Rows from block 7, named by matrix and row number. Rows with one number belong to one channel. Each number is 500 + 40 x the weight over its row's rms, rounded and kept within 0 to 999. All counts start at 0. Numbers have three digits each. After the name is the row's rms in percent of the matrix's.
# sq0: squeeze pointwise conv (model.blocks.7.sq.0.weight, 72x288x1x1), inputs 0-143
# e10: expand pointwise conv (model.blocks.7.e1.0.weight, 144x72x1x1, transposed), outputs 0-143
# e30: expand 3x3 conv (model.blocks.7.e3.0.weight, 144x72x3x3, transposed), outputs 0-15, a 3x3 kernel for each
sq0.10 085:487499502500500502502493481498481496494500491503498499497492499483464496520481500537491549474499490498547493486499500456505496473515497484542501480492487501476499481495486500492482466492504492490500491490470474499557503482469500508479493513507502515502492495459490498498502501493500469485502499497503500511499475494494457500478499505453484498478498464500467482474485481500461463505496542448497526495501505500500501508499501499497506
e10.10 072:553415521501559523477510472501503521466478550467484483545482454548482501483504585559500538504426588476520485522519581504531471460578483483563501428513481553577442485537500477532525505436547502497524517502480500499456508470494525561502532575485503567539496467439452471488479480413547549490447513506537489462501588564503478484524478532407552486559497573519560518542549504495501403458477492501483482435476497461454481546467470472503417
e30.10 078:478474497429411514470482513472489480467483466490497471538508473546493456478463476487497477529496474475497473477522504566530490482520503568531551661560552515476511464476499429425498464473500489513462495543547489516444542522525535503528528515513476485517422443534475502527519486488496466504498492488524508488526502460519475468504507527496515497511494474489558527517594528455503554538506514499485552512501510448509527452563561473532489
sq0.11 077:473498499499498494499507515513513492510500507499499497497509500512532493508512498523506535520500516514531506519498499500500512523505487510531499517514510500519499515514512501514509532505498497505500506506523525500540499512527495499515515504496499509515503515502511500499498499515496526513499500496493499501501517501504536480528499499534519506518500530499531514519514515496533535501505528535497516488500500498500499501496496499498499
e10.11 032:515498483506503559520516509505516545512488561534548502560502575500498503471498601499498547502449513524538502493527514510544557571486580596537501528592505512483556489533571518526506502495522504504596525510524507579585509526489510497505561485502499482546556530505576519486507512552630558592529515581487468535518533590502509557515473526494497469595497488517584490548522562496502526492473490503502502530506544532558470550533458483505547
e30.11 070:488494531403459502509482508495500471472506488510526506537519539539518525500496451500524526448517515478524505471486445482501442459491457489501453504541486418498460493489518444490519505500507493518512538548412499543490463506410475503334485484422499509544423457503520489522474495513466464396486463466503482505510503531504525512489494537484498592503484544449520469476582506454479475492524473492484347505483460481507502484480449500493516
sq0.12 119:474510518513514514516457421466465518465492476507506508508456507461445513534462480532481531456499463465535471448509504560523443452526501464530513457469482505457498459455479509476492447466521474481508482476481462501532518461452512522461449526520492527519484468507480499506505513447510448469520505500517506527496455499484443515470509522437464468490500450505452465453474467516444444525483533433506529489490522509508512525514515501504526
e10.12 085:519514515506520561487506460492505502590568513504570471518470516536466516428510600535510508522526531487510475506512522503509501510548567575545500533561473519541545548556493485526517505406532505521579555488574514553537515500455524550504501540476506534517522496400499489454475455515591562519523548559535420481470540552510475569518429508501523426596489533520547529517512515483498511421431462500476474547469463515490428510475478427506527
e30.12 106:399461470408442499461500533429430471477442479523492487558499485555542511496498455513475408495424429474436413496489514494495549461483539533519559530541579503496528393418411444388434508466485480443450508483430493502354559474523536460484514493480409472504421459524460503543505403433468403349470477403479490472484501463521468463443463443475472400515476412472542531474555533416499537553472487524457455497494456500501478507510474511518467
sq0.13 104:493505514511512517515493494512482517490501504506503509510498503482475514528484504531493527479505511510528512496508507492515508478523513481536506484511494505481508485496497504508436478494519496489509498489471495503531509481480513514483516522518500524434488510487505500506506512504511475486517502509519509522501479495494473512512512515468507509398504477504484486477495491517473475516505527466509525510499514509513507517515515508500515
e10.13 115:572520442511461444462489418499513470460450456440478507507513440526505490501480442542493541448485445441505525464484447497584503504549476460465498424474513558544426459429488474462470490493477492536451442492485509448441474440510455517500463547524490564502591505497504473512500475496460425572417456464533499435494447450460509478464491490482576494430502566465453481573565562509499477498491513498514516429495492418454493511451443489492471
e30.13 103:484514474475454434474481493497499457486481440463480478570535566562528561487508523500511508482507503418495507496513477508498457470465498527534532545551530531513495469536497455463437468480457536515529493523513447493477496499521498527531498522509472478482440422444487477497498498546495532559501527524539492497530498523549493490448455466478493503528480466511538502506528506494455512492478528506505535525520524444505507412482477478494482
sq0.14 085:482499502501503521502494497506503503511497500500500500499500501501508501519501495541501560505499508507558501527500501512506510505511507501546501505507504501505498504519506501507504511498510491499501501500524513499564503501509502505503507511525496527528498508504504500500500503518501504504506500499512500515499502503499506525537501505498510503508500509499513505503506506505505509505502551494499536505498504500501501508504503500500505
e10.14 058:533484508509655524503501503504504542437431607507474497488498450524505504506510575517501506492423666500555498557489660501533487544518471485576502493489502565530475436535525504482490509497490499500538469508463496470456494506503483534502577537497507520486512486501529509505499486510529551524501494508512507481509658603499500476481507489487522507529502523485601502558551548500502496503510505502501499493507518502504509493450483507500496
e30.14 082:462502541383488528480508472462515494455519500507537512495498469532507481476457445513529535452513486441532477437487481465493464434509477497504491550531504435510512446494515395501511483523472460494448508541434522555472506516448510508426508501470481516568405491542488506492491476462492446400510473456519507521537507502525511514493489535502515565517511544454512457475548480433499497527507483512482459515477485462510530452511505498510503
sq0.15 094:485497491494494506491508509502511500476499500497498496495485497511516498494510498496504491513498498502495504474494498588493479515493507512493494511497506497509496511474506497504468514504495511505494506506482509500487493512512494491510493493507497500493504503580503498497493494478495516510493497497499493495498514511502517518557495492517502493455495515497513511513507507494517515493510496518495499506499492493495493493495494498497491
e10.15 104:418595455512497541538493482503495468533531512547524520490518565452494505464500510445498460484530497538512517499486499495429539599452524577462500564528518415432569505527530534496477500454492496521538515502517504550571489547483486452498516427517500432488472535452602538481524525582525525469552505556473458543503501513480524524486458480563425458519496425487513474426415451497500571454460486500517519566511523552549459479537534453498573
e30.15 097:497521504524526471507480486542516479549548538506519542489526523469526528489496473506500496505510501522490492490498493453511503496485501465505486436516488473531488528517483551553493512495496512512513530522403498512488480491378462469292478485462495520496525505451507468481496506464468472331489486462488468497486514567496563557478485499490472527492483522466491461455526493491519467489501422486461233490482449513509501533483436496486497
sq0.16 104:429513515513519538510500506512502546600498530505514518518561507498497545521502494512495503501496533512509519600511506579517578498518548500503509501538507508500501502601508504508568498501526509500507506499593503502498514500500525518501534520540502524605502516537503503517511518591519496503523502522538510527497500531498495557525513518493505558612506500506501504499504504528495497510506509492524517561499514515511514520527525515524520
e10.16 076:472541539483397471495470485488426540480479421523487479504492495539517485520459469521493448508557412469444502403493411473443501499533479506536487540509531477522536447434474490549533454570549495493451558472479489550524501506488540547481428518517471514496424489570510526495485439532489421420538540487533522456460421434503514485525544511553492537503499505512432565445465431499494539562533490487503487544544468524518531485422576553502528
e30.16 104:512546490556553488521516501548483507543504523523498510470491485474533510459493479554452478559460493515469524566515482543529470473478475478470466465479436493520461506508467544537483507504489441462448478490421462484412506479414495472388476480438495532481548532480516499501523499445511487423496482462468521518442548520494546505462480486514475481556508496547496414521505408483499451471472412494463385494472438483440381499455406493465420
sq0.17 101:467501494496496505499514445481503504496493497499505500504496505504499505492503479494511489501500487473492496482500502543498493502491508505492497501490501497501489498499494504484460498496496501505499499504460490499486499502499496495503483491506482496473506473548483505504493498492502501500495505503501500495500502509504497514540499495498478500445505498505495501502497498499499498498489492497500495512487500497501493495502499506503496
e10.17 133:490535458523521448573519470505526459602612526552552572517558560457510505505506499470498521505484515566512536523527519515509544547432537447444502532529537502450528652458535578521509510496513506514453529513567508508543518555495518425506529459533506461525525562499551562497576592542501465526526525445425504561526514516494559550518505510530482504488496470523518480509498515497501537502508495503546562530525541540550506514599509505505543
e30.17 099:502515496474496456522512475455495478441486499500502496552515517548496491533511459422484517387478522464523501386532517308502507409508502424524501396522516437519476501523491469515480522529473470493558499488498467488563476541484479539476473501518510501503493482459525507491509495525518506497506506530527468459551480536537531497465465476478483546480485532443488531507513533514466442519512514537504464508509536459488529470457484471459539
sq0.18 089:453500508506513541510490490526500515526497509502500503503516503497504511540499497563502577501500529529577510539503503510518531500526512495567503505524507503503500506535511503525496507490529496497504503498524523495583510497508512515502531528544499553516496529482517500500504513536507499506519500504529504538498497503499503532525505519491530515495500506501515505497513511519500506516510575488502562512499512505506506524515514503505517
e10.18 069:520505518499561500452513494506499536416418580444461457547461470529464495455510594530498522500448590457547469533514586506508488531538469498542502449522464511532457416497523453531517510433537505486504509513448498485471511448481517538505561527468509526534488475438519451467455457496560512482436520503539463448513602593507453462518446526467517454551493526514588515516513491486502472440447476503468461457460514443442448536445432442505476
e30.18 102:423462488317454492449475453433477490409493503481510507527518520530507498468466447509505518516511505460501488486504472565530459471509476544537506600562497472520504430458498351469503464486460490517489539562464511538470512500434513503411515508468430481504339454494462482470492468476485449414508476466520511524519517521514521522482505537495530569516497515460536444501594458445523480509488457499472428520484477490522519488528504512506493
sq0.19 094:475497492490482467490507496531520477509508527500499493489516496517522480470520504460514457522505530526456532520491497492481524521474478518462496517526522500515503517523525499519466519505473499514497521516519521507454489519520481481518534473467500464502515522516515502499495486530482522517480504488473495471505523509516524473564496479523521515501501524499521518521521516477524520484519457522489460476505487492494492478480479498490483
e10.19 100:489536485514423468497473500491498489487470375509484504474508486486523504541474382484498484479492404479501515430482401489504456490499484516474492514435520501479495446446414499494497472566494493523471481473469483501492482501517494492490373479518479491473518460563492520524506468522402443515512470488517541468455400369483516484490553489550494548433503486482369510499495509509496532558550520491514511513525423507499547472461541557491514
e30.19 097:490525504512551516495504505555508519527507545507489512517470537536505582539480515500492511452476501473485506502496517451521556458495519438438431416433431498518487503508492512522498496473480504520488505483362531508450502494499534521487512522508476509483511538493495500502489526525531523478515501493436508517443521532475519512490485426528496447549534509501466464496457455489473431482500457537518431526530491496501353492451231526488402
sq0.20 098:469493494492482463490493462520481460497501507503491484480507495484464461507482507517487526475498508516522514473486494411492516471509455482529494479506486498473494479488483497501473464483480489496494491491464468496537493482466479498477519502465507485459495510446495492490495487498480467484485495476469489486495476483495456438466492490456492514493492463492464482474482478477461462497506516451481498444504498489494493495479481489479493
e10.20 103:518517513485447456430517446499479513515531469420497445586446541530434489452491538542496532504472474447493456460529470502497501497547487450518499483545434496539501512471499428570541491444595504490441561497497502534540520430466554532501474530453496534568458491450495411449435473496545465437452541453538465477494479487500428493549454547476520462545485539539487523496504444481499476441449456498448443503419493439427452567509460450507490
e30.20 102:495463422482416455468443507479488457455478460479476454520524518507520488486515489495504487598534501499519524516544505645580480505538501566538536673585509527518497499486460466439471461439505552571539537578576444503496517525556492511551496512529477450435465407467471471521527535567490517587488507533541514490500506473526490460476519530469537518496491460500552485535614478473542519508505546470482560493497530465513534472563564462526522
sq0.21 125:496508518516521528521490441484455538503485488503502515506488502449432533551455482553471558447497481480562484522503509571534506440541534453554507450484471501445491453518471501481487435493536487467506477462497460495564523451442522534452487541535483541521475476560480492506507522512518436462530503516537507543493446499477430540569510534418471495495497440502445458441470462530430431534494556413516546530481529513513511538527526508509537
e10.21 138:580545502504454472465505489493512515524521459456506491526494469589475495443480484594491548496473448452491499461515449503574519529599510507526494470512490570591459501454497474515521485435521499510482518485509510528463508462471516579500468593496485601526572521430537477469490463526502456554455518482560443457486454463486489505515441523505598446504488598513464553562572555490497500438437476493495496471480495454457438529473479440501498
e30.21 107:398459467426388473475420530421411427434422416450431447521524556530562586428515523487516461471457458444447467494520489540503487516457499528576537517561515491501480391432471413365442448390478440463481453511438418515392518502530518510520501519513412450484421401493489448543525482523504501516498538515479513484455543504479504494436462440475502464506481442514579512508573514452496525512472496492478491485504492473474447453477401473506414
sq0.22 115:474488473475460413471480463499521459482494503485489476481487491520524465427519483382508366524496500500367509482480485462458490522435447521382487525497513487521486521483511492502463525492438487512485507514493519500363471521522452455519499434411479405443509500508500495484477464490462522517454493476433479428495522501509519428542482453520505491462492521490525519523512515448521524468503373518479390465488472474480473447455453478478458
e10.22 080:427475511523461544541494555499521497506509449545569513496508556455486550456487445448512485508436459563437505467515466501445481478420572502469499523492492425418564548556466532519514497443515499503561529499556502477564503546478517442500452414500493413495489493445471515474514554490448560506537500534461457566496455440504505570518454509486421460462500416512437501438428449498499494452455483499504510519483478550571454488560491454498501
e30.22 105:502512524496494537494484549523504537515510537469489522552480494557490487570510462482551508496528506502477499470483535469495553493496528404414458317425491452500514515509533505472546492458549521569485518517448524491522473507485489499467506486466501524504513520526506500542455535483467498436463460435415436455445490484485514472508481456520481454544523491455424516472419526459484503468530449484516427485504462498553460514488412519493475
sq0.23 094:469500496497499484495497509479515502493503488502503508502485501515516504485515508475503473517496484474474495498503498514494491516490503513471501517486507496515498516505503500483430516503490484509494508509440506493476501515515501499513482491486511478505514478517490501501497496498493516513494498502494495488498517499517513493519497497515486489434505515502515516517504507495514516492490474517506476505505497498502500493499500502501494
e10.23 103:474450550478497615479494486488460511450450505480468483504480441507476499459495521503497481506511504477413480500508504487455479413499466559500494445520474471496463462578499480525528495413522501474573531489466483514454516473490527504484502492476496492504465456404432480484483483394529559465482528614521453459472505510505478468520423513446480432533487490519509535452464446485489414403438484492479483447472485479467444499460471407507391
e30.23 103:554543492582512481554503524522477512560501502501466477455473485377464474354455478552508468715507462635469484510498530602504515569491501505492528502500527506516513575513480605491467548486501525554473501536457439479448542492475499434456481447498545545480564511475550497518534531444485483401459459453453488463442534472475529497478470491430452428488496442488477482517491484512556515519513461462452438448433478568537492573509493532482470
sq0.24 113:406498501502499495505448529475493494423514473503499499501443503497485495509494517510507511489507462478511479397501503455498424491507489498513502493464493504499506493409493503488417489466497481501505497502428489505513497497491494501498455504494517504434494480417492503498503503411499487492496499499493505500502490504504480486382503497478489459426499484500486490492494494496482486507491510472498507486515500502501499501495494504503498
e10.24 099:464473522514575541486497567504496527444429589467502503475502425483490503458526559469501475520529597481511509539492601504460509502467505552532502413518502476472417434557533493482482512444473505489537499512489506512423498472486480489502566471506518460476457490455501487484503480460535561490426517549493468449514604590527499505481456481441455461524499460487588501474472493494502444457458490502510510404485521448464459476437398460506441
e30.24 105:493486496409506497482500440444484497419498521479509534477491563506482549506453493491484517500505495490493474465459467531460429474470452513501495580514466474506493508470484441506508493506457453489430480506419493509506498477356488493376495512480497521498410507486487505450469485429447485392501516473533530572549537584537531568510507542505527584504481538448514383505516391469492436506501405474497371496504484480503488476518481514504495
sq0.25 111:444499501501501495502481502465481496431500475499499498499456500484458496509481498503495504472501452466505475384500500434503423471506496486504501479459483500479499479402481501474454464489503486491501490493459465499508501484468498501482442505495499503439491463375482500499500501402499465482501499499499500505499473499496450490346500501447467468514499458498461480474480480500455459504490504440497503489500503499499499504500499499498502
e10.25 081:454474524512629502494497458503498528473460595477510500495495412482496509500516532478503465490608635497522496559480647498446500525490503490512502416512491472470402486528524499518496507513519499499480517507504499481390492485503506498501566465493509466490443504518517489501500495448505529437441506508522506475512626576496491512494508476434453506496503464494576513462459468499501435511507502502498501402487524462472505476482450517500428
e30.25 082:493548545466571523508563483469513512470500514507517516495451532535483556519469520484518541411508478493528462439475498418464456448529480512493489555519477499518488479531517468549514505545474417533428430539437502552539506532411479522408463511490502564549459567521508559499480567439464521395497535488536518545574517537548503523523482512537502546514474514504516455510499478504534500531567434483540408474519508411516467416521452500510500
sq0.26 095:503500503502505524504494494497483505483499491500500501501486500481476503530482497552492559478500492498558494472501501498511488480519509483558501483493490500482499486482492501495453476496516492491501494488456489499561505484478505508482492519528496536455492497479495500500501505484503477489509500501517501523499478498494472522510502511468494494416499475500481489476491489509473475507500554465500544505498506501502502514506506501500510
e10.26 078:555511470510586522510496453501511440496495566495533518457514419493506512495503504504501513482479575499533511532471576502590544534502541550458501431498509583507402483503537517434458505459447499516540465503528504527399484500501448483502553521509503526463604538464546510505520503491486518609443484540502498475507579556491515533442488449469551494468501529465559473593575606501501469475493505501512517415504527473497494464468430485499467
e30.26 081:481509542433454519490507524470501470464494471491519488511501541548516560480478510447524499316487468408531470425502491397459489468491504500533504510550529496504488458506525426466502473505490456478452447493418471528453487513496512521496496505510498508560442458525505508530485486504496490476502508500521497497544521515525506501500462491507484510513471487524540525499512545505450521531508515529501493511500517419491485388473436467509471
sq0.27 097:566487483481466452482476450524537478489484520493490480485503492537548485478536471496520506543497526523500527491477488426471495544481472535510482542520529469541480537490532491527478548486462505525482516530524545499508471535547469476538522476457480465485516518475516504489484470500482545532468492495461487463505541505522549457530483469546533497510492549489549536543533535463547549478515492543480476495485477477483475470467468490492471
e10.27 117:581440543473497530472528566494549577497480504481495471541474477557514460536491511558490580536513507457469472492559505533593482433541502512564495462492490600554464485542496473524538510539518517453521472495490495462485539461526523548508501559478498558545585467541432489528471477444502539598477499532530535443495511509539482496538534563460569532500500561532512529605592599507499454536537522498478472466510491463487537558466508536511452
e30.27 106:454507511376485492462530453448473497448483464518510463492469444539475446484459444510505497473497497439543519465486466475488462432494510488514499482515504427507523448505504389476464490532410414448441470493514470508453496489483527504493526503491455494530378475515466531474497459491545499519544517504522509503515475488515468509426451524419483537474485523470525464466523472408471504511476499531498527534509497464455506423464522472490509
sq0.28 098:472502513512514523510476485492470507484504492493497502501492500470450502507469507493490486460503497494490492481505500518509490456500507468486503470500484506463503474477488497505467455481519494485507494482459486499488507467460511505469491505521504519445484504495506495502502513481506451479516499499519508518496459478489445511464508512438504500388500454501464474457488483518446451513484496432500509490502507507506507512515512504494511
e10.28 110:491509456501425458445487438495479445434426435416457499485502444483484497487473430492492490459464421440498514441472424489490466488498456420454496423460495482495427438454457456462467476477468492514468463485461497426443475424501462481496442491510484498482475469478480445494490467490448450467402476458489493438479421431470489457463478471480497487431495501469434473480486470499498473476475497495502508427468464410427481485447454476495468
e30.28 102:476502404481477382488495464475463440456448435467459489577551640547527614475509552497507506530511510469497518519509458576522429503507466543505522597536517536520505476503453458471426469477459538531534518533521477495503509487485497494497506501492463495400448460379500498469506505528480501545493495523512483517489472564502462521479486480513520514541474451497495450519523451494513466492480489491479500520492520476533496462529484507521483
sq0.29 105:454507497507504501499472477454474520446507471494502506509452504478447513464476504446490443466507447455445471423508505531490438462469536480438505472456478502470502472428475501469471451488494519491506489490476457508444495478456503485473442471495502472444491456480476503504502505429514454477498498517503510482504468501495436535414505489433461465472498449501451474467473473504443447500480448421504458527505495500496495484508502506510492
e10.29 128:534476562494562438475523548507510571495488578467498476565475486549477492490519555545499553524519597475521473528561604512520513512540496457562503433521473509538454490469534475566560507475563508461426518516498500486483537468503560547504556535474510538563510515476507468488474482445532474518446528438538514468524609578517472498566485572431531491518497535554572549518518489494501436472487489503477474433467534458468487564483427479507430
e30.29 092:540533512483521511483512440486537505460497532459486526498420426517462467524495524511502547563524518521525509470469492560488489455498531518506500624505467478493503528536495492531519488525454397547426423564488486534493455531435443499469477466503516532503450518495487525450428544479420535479503511473537496501520471478525476510505525537470517517478450448492554443530560459491556542462547453419523468498487484452513469442524465495485450
sq0.30 138:431518518524530543523490504473433528463508484507511520517473511431409523542432513543470540418508463473544480443522522538531459416531521434540513434466455517431510438453453512476477416495540504459516473449454440507539524433418528526434467535543513551468464472512478508515514531449528411448531509514539517544508418491472405534470521532407465476465507408511420443417455450537405412532491547408517549511510523524521522535532530524518529
e10.30 136:484520470513524510517514485509511480546546566505559523517519514488472505420508560486494507495523538519515518524508542511485638544488547545483503501587503478486506536504640520508495507424505506527516533523561542543510505511448500486507572485513509485516496604428567505452523523516569509495493529520481418518546545575487513556503416504495483418540483484505571481485483494483503505429417462504513520501482617503509419513519488419508513
e30.30 124:459467456457459429501467438471500478456495498458489521496521552483515537469500509478492499485502511505500505475484452496486447507485474530564520530586514483536500492494490493501492502495485499488506495499479470488505475471373460461365482477442474470455463443406509469430489465443453449390492487452550503526530524576503537557480497532482499558466466512479520477505549502509520489496481446471451364487471442511500521504489492496489506
sq0.31 088:447501507506510528508490480515488511517500503503500502502509503488480507526487504540496554485501515515553504516503503492512521482517510486542503489513495504485501490524498503512465483487521499494505496493476498496561508486486509512487518518529504534495494515465505499500506511523506480493514500503521506526499482492497478523496504513469512509451500483501489491482498495514477481513501551465501540507503510504504504517512511502504513
e10.31 096:505497527491537492437511482504486526430435549422452448544453489524453495459510573525498513506454565448524460521516561502485477511534454476531502443511446488528465441497505436533523505408541504482490512508446495470489514429483525532502534521458507520533457467413495424468443459481539505442425520488534473451506573562510437452525442528459506458535491520520558519489493454486501460416447475501458451457434502429414452534463437432505467
e30.31 109:437449465352443483449472452443468487418479490483493494524511513514493489464464464509494506563511500488495491505512487630544472496519486582539515684562497501515502454450483381457494460479466494545487539583492506539470525514468512504453516513495431469478350448484457484471499490485479460452510487484524517523512512506513505507491520541490533550509495495474538449526588456465539490509500474480474467515488495493535520500557526510515499
sq0.32 143:515515524526546590535508462514445549549491510508515527522534514439412540564445487573475576429497510514581507552518516560554549421547550440562515439512471511431504447555473511503534416493571498462513484456480454492570537439424550542442523556594493586550475510537503504519515541549538415459555510521582520578499429513480411575538519555404495529518510418517426455422473463560410412540518583404526584542491536524522525558553556520519552
e10.32 132:522524545484473479479532541501509540508512519485549476569477479544461475445490553545479554556516495479480481481564499521509557520536535526529500482583490507534482501463546479585571492510578518475477604507542522656481555482431577537505521530484491532570510539518530487431478480498585465500487586495540445479513511530535482545575474569485527461600467533567526558499508488474501485505463437500481477482494533483484455564484497490519483
e30.32 097:438452475438382475517397510430477473447476459474460452479533566422536480422534459482502480557550506564494502469521474575561465559480466500529502526570474488517474479495533461457513483458515477505458485551491430535465529546485461486482474476484439425442421351462521415515564510428453475482465471447502483492467525477447525483487541544474547570433459539455528498529604502516540505510481441432411448443425441515506473512517518484502485
sq0.33 094:438494489491499495489516461500505489486495499496499497489491499504515486487504493475501473510491498500475498493496493522498485512486489506467499506498502494509494506493505497499458515497497471496491507499490509492472500506513493493507493491495489491488500499501504493496490498490487513504493494489495488495492509497503518494492494500517504489496496514497513505510505505495516516495505479519497485479487496494495493496497495493487496
e10.33 103:457435553485487629476494499488476516443442514477476473500470446496493506494488557491502477508489501481440470491505502490444472432488483590504495430536478442484458452586501476519519503456519499470622532491467483521454507472510521499494512478470494474501464447459443479505474472415565582473480518630504485459477508529509469478514471505427463471575496474514527531434443442495497410461483500497472472426489481479460482494449451463501411
e30.33 095:509508510530474511550490555506473519537498509489464484514533551453510510422490464501490429686482432630433450492474507615493501585470478510491527512499527499495509540488511557447507537457534517542455528553433479498438550496460533466416516453467508515489520485500552498545509518438467486371447434433453469451420525486439523509515477491471468443510506452453493500496502501478517507511512429472483379470456449556527464570506463536497452
sq0.34 087:490501503502503518504493485505488502508500497502500500500500501488481500522486499542493555485501502504554499508501501472507508483514505488549502489503494502485500489514495502500481484492509495491502495492483491500561503487483502507487504513521500525486494505461497500500502503511502482492505501499510501515500483495495477518492501506472498504459500481501486491483494492504479481506498549469499535505501505502502502509503503500500506
e10.34 067:553457503503594521485503486501504488426441575468470495505494439519489507481504569527501527494396614481536495536500608503553477494522474480527501424487490564538421450531505489481494506420492501502538479503466500450430499475497486517502550544493504536504523477429485481494493484458526551528431497507511489462503613580500489472487467498429541480525499544493576497568562540497501436440471497502494495423481503456460476513456420458501446
e30.34 084:469470501391418502470479485463495488451489480490510488541514504559502485479464472481507501475507491444514487453512484514510464465518490553532533643559539486497510456482509400446503469487483492511477508537539498515465518519488530515491525509492474483521394443516477494500502483494494471495501484492529504504535504493520492494502497544499514542512491500473540491491561498448488518532503505514490519524490502446504547429533565472515511
sq0.35 093:571498493497486447499528464516502490483493513491497498495502492501498496494504498501495509503498502506506517456493503450491490500497477501512494497504506502493495499465511493501488494521478521497495499500490500500519492501498486493499503492453499471430499502498494503499494491473495501502483495494469496479505504503497500451501498489494494504496497504495498500500504499486500495493518499493499482500497495501500495488486483498496490
e10.35 123:558503564454463459516544609495540581528527458512502505542503555571498438499488449565470569564503458523437485475569459535557484495534508455582497528473492569559546519509465512545569499490516524418449509486503510506552559513505564562506459559484491551558548491490503503505506522520456504563515537435499499530480453451554499506569497572507555501460489553565453572557566569499498515489495501496495498534494470517527496566536509494523534
e30.35 106:503475409500442458468438489541500474518487460483449447434460501463447503480525542475507391540519504502512514482523469526465442546472479476560566477483513492476507522509438504463477469434494509475497492492613481458505510497543537525618525514528495446419490459486460465474527491534543547641509532545493536543456441541439435551493498534486506453472523474480554543473474533457462537511475539522548640485531520529449528497523582467497487
sq0.36 099:483495499499503520501488450517500500517487509492496497495513497495495498522497480535497540498494519517539510527496497515508524494511493493538495501515505497494490503525507496515501498486514502496498502495509514490540501495499500504497522514522482531494497517507509496496495504526497492505507496493511497520494494483496493507561498507482517509477494499496507504492508507507492496506512540480494536499486502497498498512504503498497506
e10.36 072:449577448524551457542501509507508449479497541533498527492520579450488520444509509456505487472445532554602517527483537501453515616463498487437504528511509443445547498439524542480473503422485498522489493510492503505570490542479473452502537440513505449488473520416606525474531538568507456466510495470468438568516531533479519497473428476533448434490503448479530464452445455493501545424437483503517523528496525532550438484559490423499554
e30.36 094:440499504384506496458495477475517481434524518467523523571531578581548587525501483492526526434511517452500479478504478457511481462501478494512485497534508467528503448495511404523521458506479523526523558531421538525490485492417500494347504487440454513513419504482483497476477489493475462374485465452496472492519503554514544539489490498522502544540492498446487458461542491456488458495502445507481332512488460489534495489494412510493452
sq0.37 092:488489495493479462488484482471500481480497491501489485492484493504498491491503495490496491501492457466491490457492497487484474499498489501495494502461496496501500503466492496467483500482475504506491494501476492495499488502499485494501465493466502469475499460511478491490500481463486498501479491496474491477487501487499494467475494483497468480485492497495499502501491497479496499485494486497491475509502492499493497486481483500493487
e10.37 120:498537520470446515476519529495493533463508450472470464550461567518441499433492538522503523544505454501474457447537450510487494524520438508517499511565445475511539497530477470560548480404560514452508572490481497561575537484468555518502450502453493510547485494393525457448461505512550522469485552518525439527480459482530451463550418544511502428560491510546474534480482452476497503388418455496457458525437465484481427542536478408515510
e30.37 108:531547477514509470497523513493474530449454491459475413509497497529498479563524479531516395595530420541524430525540532567544500496510488502514555540540535492523524522547485500497476502512482548558530502540597493483514514503587506499629488477586520540463512519482497528522524539578507540638486511567484489445508510483531498497471488483481510440468466417476562530500577521477545547512514571494517627472496575489510473487548523494530479
sq0.38 089:434501494497497504496494474505491494481499492499500494495494498488488493501490500509493512489500503509512492458495501533498482487498490489510497493502496499493499493462499500510522491491497489493498499491537503498510498490491495497494498498505499506466495510533510501501497499466497485495494500492497497500499486502495486501497496497486515498557495487499495495487499498498486490500501513486493510486500496495499498498495494497494496
e10.38 109:494519504485475503515530510504522536604587520515628503550501537517458476427492533517488543529547485521479486481543489521496584530501653512528500524573485477501530573513565512543530494493536514482500555511613530539538533516445535513507527495486496494550517578498532504442504527523553513517517553508480423530525498530517501630540445541509491432537480495539527515494489502481502521473437452501490494526472556517524434549541491459514528
e30.38 108:517482439516458387487454434510480454489477475481487501494514511462491471468517475467470464470516528511520516508513406486535425493510443507536491490568515470535484534505482539507476512497497505474544517493526476487525485504443451490420479487434517472442506431387489450440512468492472453470485482476541482504518480536507525526495516549471504570436459529491519473476572524510528488502491498485465437496491466519475556528489578485478572
sq0.39 094:462498502500502514503493503522518502526496514500500499500518502516533503522517493545510556525499529526553515540499501496506526526514495514551500523524517500525497521530520501525526535498508495508501510509556536498559503517533501506521528514518496529533504526493519501499500504533501527518506501500507501515500522508506533504538500505526532514546500534500538520523522523504530535506514550524499538501498504500501500510502502500503505
e10.39 043:522505496514616527512509553506517555398391606521480495503499490516518498495507592505500518494425627503573501548502620508530495558500498494579502486515522546506496385526540512492488518513493503494552469515449495509506500506495480523505584511506506496497528476518550528502502483530559551548492500519504488478518633615505514487484499500492504492547502500486612496552537549499503505516501502503508501488533524500531497504453460506502510
e30.39 100:437497522350494511455494464451500494430515514490532524515509504541518501485471429516515532461509509439518492461488455480505449435501462494504477519530489440524511432483515377501515472507466475487492532532435524537479492497410509509369508499429450510546378491517470494479481468482495462383504467440506499519525515526522539531480491528501518586525509552446504435468551461430492471505493455515488398519484457490505518482496483515499496
sq0.40 097:483500496496495497495510506510510500517500515500501499497511500508509499496510499490505485510500512507488514524497500544496514509496498509486498509511508500506499508522509500506502507509496512506498509505537508504483497510508496495508511496499500497527505506532502502501499497521495509508496501498498499497501511507504509500546498495506504510523500511500509508509508506495509507496514489506498493504500495498498497497496496501502496
e10.40 094:416580475516475522524465482498465480476469474547464509436512533463516508504493485452499417458473472513511519475435472477416488544469465567474497561489527419446572450487485520450455489513458487522527483491457487543561456536503452473491475442522494442430443482510544539507513484564498489445561471541478499506480472476472523462445505438580427502501504436445473495417414430505497565509505507496517513564530479552548504425480593505490555
e30.40 101:492536509504536499499484505549519503544551546514523537509501541509536581505491496536507503537492490527462497502497491503518503500476491475475456463474448493524474513515492524536506498471495509528488540522357525521445493491422498489354496498440486531497506521481503477502491523487488495384488477442464485514466520558490560548492490482515485492547520513452477437474506459472500454483504411500485282503496422525511423529465336531481413